config.yaml
dataset: "seven-segment displays showing three digits"
train_examples: 97500
crop_scale_min: 1
encoder_depths: [3, 3, 3, 3]
decoder_fused_qkv: false
decoder_parallel_block: false
decoder_tie_embeddings: false
eps: 1e-06
batch_size: 128
Rows from block 5 of the image encoder of a small encoder-decoder image transcriber, named by matrix and row number. Rows with one number belong to one channel. Each number is 128 + 24 x the weight over its row's rms, rounded and kept within 0 to 255. All counts start at 0. Numbers have three digits each.
After each channel's rows are labels from the 100 images, of 14976, where the channel reaches its highest value: "strongest on" is what is common among them; "lies over" is the class under the peak. Only what is clearly more common there than usual is listed. The data: seven-segment displays showing three digits. In brackets: how many of the 100, against the usual share in percent.
# convs1: grouped (8 groups) 3x3 conv (encoder.blocks.5.convs.1.weight, 128x16x3x3, each kernel summed), inputs within the group 0-15
# convs2: expand pointwise conv (encoder.blocks.5.convs.2.weight, 256x128x1x1, transposed), outputs 0-51

convs1.63:137122112137161120111139082104109099090090112138
convs2.63:124180133118132141151153103155113152145143123131137105101141127083130133140144082118123119104101099128135176105123111091136183158150147129141149138144111133
strongest on: the digit 2 (100 vs 27); white glow (62 vs 17.1); third digit: 2 (47 vs 10.2); first digit: 2 (35 vs 9.6)
lies over: screen (88 vs 36.7)

convs1.60:103148116124125100130108091127098099079098139112
convs2.60:119157132115138132168141150146077125162181168144172115122163098101152138135135117136082111143117105102147133140154120106143167144136201103134131156199114113
strongest on: the digit 2 (98 vs 27); white glow (53 vs 17.1); second digit: 2 (47 vs 10); first digit: 2 (39 vs 9.6)
lies over: screen (98 vs 36.7)

convs1.81:136113122092058151127129147092137113116134130127
convs2.81:090145152127095140110095088149108147144122160092110100165103132112159163121147101137147096109116130093141115163101137096082121151123105171149112111155109155
strongest on: decimal point (100 vs 50)
lies over: surround (95 vs 58.9)

convs1.52:125115081092108111158093100118118101112110147118
convs2.52:121153163117143168173145151127096167174145129129120109108124113075155123102094104110125088095115116107148126134133160092118187175128142149139118131106114116
strongest on: the digit 2 (100 vs 27); third digit: 2 (55 vs 10.2); second digit: 2 (32 vs 10); first digit: 2 (29 vs 9.6)
lies over: screen (64 vs 36.7); lit segment (36 vs 4.4)

convs1.106:155117103072088101118131108110128118103135103136
convs2.106:155101103137099129136132101135121133173185141134129073105123086138163127143149119136138086123145134118118130155158126104117136169151139163196118136150136143
strongest on: the digit 2 (61 vs 27); white glow (48 vs 17.1); third digit: 2 (42 vs 10.2); second digit: 7 (31 vs 9.7)
lies over: screen (98 vs 36.7)

convs1.84:105110080132143090098115116101129098131133098106
convs2.84:103153150133094097141097105161123165159129157109141111146117130095143171101113105130141086092093126109128122112103136095104117162149093140169119137129119158
strongest on: decimal point (100 vs 50); second digit: 0 (27 vs 10.6)
lies over: screen (79 vs 36.7)

convs1.13:156151105154159121118156115122153104083097108119
convs2.13:133164095135082090136156123125148146146154136121161133139142096100129101143091077120135142112143159094132136127138129125141151143167116104124151165117097169
strongest on: the digit 3 (94 vs 26.9); first digit: 3 (44 vs 10.2); dark on pale (37 vs 16.1); third digit: 3 (37 vs 9.9)
lies over: screen (99 vs 36.7)

convs1.108:079145142107129135101157121128133135127093111077
convs2.108:113104110175093108108096116149190121113139116166124129139109134145114126138094126139155145149136121156089048133101161153132090123146097123093176122147138154
strongest on: the digit 0 (100 vs 27.1); third digit: 0 (57 vs 10.2); first digit: 0 (49 vs 9.2)
lies over: screen (98 vs 36.7)

convs1.51:105093123109064106099124110121118101124122144139
convs2.51:108104153159102100113124148088123105096133150092090129155074139146104159075132129136105149104146170176170154141157150136125079131134139151145116120110129131
strongest on: the digit 3 (69 vs 26.9); second digit: 3 (39 vs 9.8); first digit: 3 (31 vs 10.2)
lies over: screen (68 vs 36.7)

convs1.61:115185094146128148131127140128124112144078100126
convs2.61:114150134096105112164137144145128155161141179155181110103127118099177129104124130169082075137121111106132120118176121121131150136166119117121130157141083086
strongest on: white glow (69 vs 17.1); the digit 4 (68 vs 27.4); the digit 9 (55 vs 26.5); second digit: 4 (32 vs 10.6)
lies over: screen (100 vs 36.7)

convs1.65:131118160089118131096081119124122086108146123105
convs2.65:114166145135104153190151111122117135155138146111174084107124121073154093144146122142099111142114102108161158118152149115156159155140135110111150149145078125
strongest on: the digit 2 (88 vs 27); white glow (49 vs 17.1); third digit: 2 (47 vs 10.2); first digit: 2 (29 vs 9.6)
lies over: screen (68 vs 36.7); lit segment (32 vs 4.4)

convs1.115:105105075109119100093135137142092102126141109117
convs2.115:125132129167141138109100125110129135116105140070099087139148165117147157183132166150141133154149083119177114138112119172138102108073101154166076091152147121
strongest on: the digit 2 (74 vs 27); third digit: 2 (47 vs 10.2); white glow (43 vs 17.1); second digit: 2 (31 vs 10)
lies over: screen (99 vs 36.7)

convs1.79:131103124124123090123103129118107102069158158127
convs2.79:114154093141094132155148106105175152158150120115162103080097138084143129156146133154139115098099087119111111117153162106153159153161106095105143195125126133
strongest on: the digit 2 (82 vs 27); third digit: 2 (66 vs 10.2); white glow (46 vs 17.1)
lies over: screen (97 vs 36.7)

convs1.25:100098102146132091130113097098155113145145090122
convs2.25:123155166128126113100136137123135148133104141139138126116139128091133149146087130121151140114102110115101130083102129135135122105173100110106147120145128136
strongest on: the digit 5 (86 vs 27.2); white glow (67 vs 17.1); first digit: 5 (66 vs 9.9)
lies over: screen (84 vs 36.7)

convs1.89:108130105142138105144122104103089132163114101080
convs2.89:094168119143095064130088117165067125153137170098140105131085118112170136151166126161113115119116119099140125115131153125086114141141096124127123114122112159
strongest on: decimal point (100 vs 50); the digit 2 (70 vs 27); first digit: 2 (37 vs 9.6); second digit: 2 (33 vs 10)
lies over: screen (91 vs 36.7)

convs1.119:135101145112133167143159121141122155113069134148
convs2.119:162114135145122132101154096114128140137140124137123084096110153093130137154132147140139129122118090155102138079152127137164161132160099120091091145124124142
strongest on: the digit 5 (58 vs 27.2); third digit: 5 (49 vs 10); white glow (36 vs 17.1)
lies over: screen (98 vs 36.7)

convs1.114:129078098126127102117133114102089111121120106087
convs2.114:132140126138091109111144125115099155123142108162095129174144088132109123159121136095124077153105105123142109078124119133147167120135115104063155122163123097
strongest on: the digit 2 (78 vs 27); white glow (45 vs 17.1); third digit: 2 (43 vs 10.2); second digit: 2 (28 vs 10)
lies over: screen (70 vs 36.7); lit segment (30 vs 4.4)

convs1.109:125110091137149125066143127092142132136133159111
convs2.109:131105119119091141134139148165160148118140143151131117131115140141146122127132155157116142126097156145128103160147133133086131111136104118107159132134106103
strongest on: the digit 0 (100 vs 27.1); third digit: 0 (56 vs 10.2); first digit: 0 (32 vs 9.2); second digit: 0 (29 vs 10.6)
lies over: screen (100 vs 36.7)

convs1.96:114122087145110130115120145080107115108124096171
convs2.96:105154158145121109104097112131129107099110107099104135145128153132140156166082131139139135170140103137124078092086129149121097103117140139113120108129140134
strongest on: the digit 0 (99 vs 27.1); third digit: 0 (59 vs 10.2); second digit: 0 (33 vs 10.6)
lies over: screen (100 vs 36.7)

convs1.58:081124120131119102103096078134118109117103103117
convs2.58:126132133136115143137153112099108143137162134118127105119136146109142124176113135167106118153113072095157138092154104155150143128134120115100137110147102120
strongest on: the digit 2 (98 vs 27); third digit: 2 (61 vs 10.2); white glow (47 vs 17.1); second digit: 2 (36 vs 10)
lies over: screen (95 vs 36.7)

convs1.120:120118161126135126187164152136139138153096116107
convs2.120:160117129159151150082139115094153146116092112141120105135137175110131118158109139106150164140131089159102129084104141157165138105141104127099116137126130136
strongest on: white glow (63 vs 17.1); the digit 5 (63 vs 27.2); third digit: 5 (38 vs 10); third digit: 6 (25 vs 10)
lies over: screen (95 vs 36.7)

convs1.82:088119120113095145072138142080123125132131134119
convs2.82:091138151133100148109087096163087133129127142096120125139128139126151155117136119149134090127128107100137125143126131107091123154118121157160086112148133150
strongest on: decimal point (100 vs 50); the digit 4 (56 vs 27.4); white glow (49 vs 17.1); second digit: 4 (36 vs 10.6)
lies over: surround (96 vs 58.9)

convs1.55:118108098120077099106093096131136113108124140101
convs2.55:132158130095090131169154128159075138160165168172179155117153109102165132102118125132128111112118134118131104118141108094109160164160162095110150147113098124
strongest on: decimal point (77 vs 50); the digit 4 (67 vs 27.4); white glow (52 vs 17.1); third digit: 4 (33 vs 10.1)
lies over: screen (82 vs 36.7)

convs1.49:103145133141091122085121113128127124134062115137
convs2.49:097176133084090126171167137168114147160144164146193119111120103104170138098125113168089115118125135116125144152189099079108181146168165108146163179130102109
strongest on: the digit 3 (99 vs 26.9); white glow (63 vs 17.1); second digit: 3 (55 vs 9.8); third digit: 3 (44 vs 9.9)
lies over: screen (69 vs 36.7); lit segment (31 vs 4.4)

convs1.110:125115095086104093117156118089116107130112141098
convs2.110:174110092104132125129125121116128126149140099133102098115115124125134123114146115131143086123102136147159125153159125113106157166119124156152125115125111137
strongest on: the digit 2 (85 vs 27); white glow (54 vs 17.1); third digit: 2 (51 vs 10.2); second digit: 2 (35 vs 10)
lies over: screen (85 vs 36.7)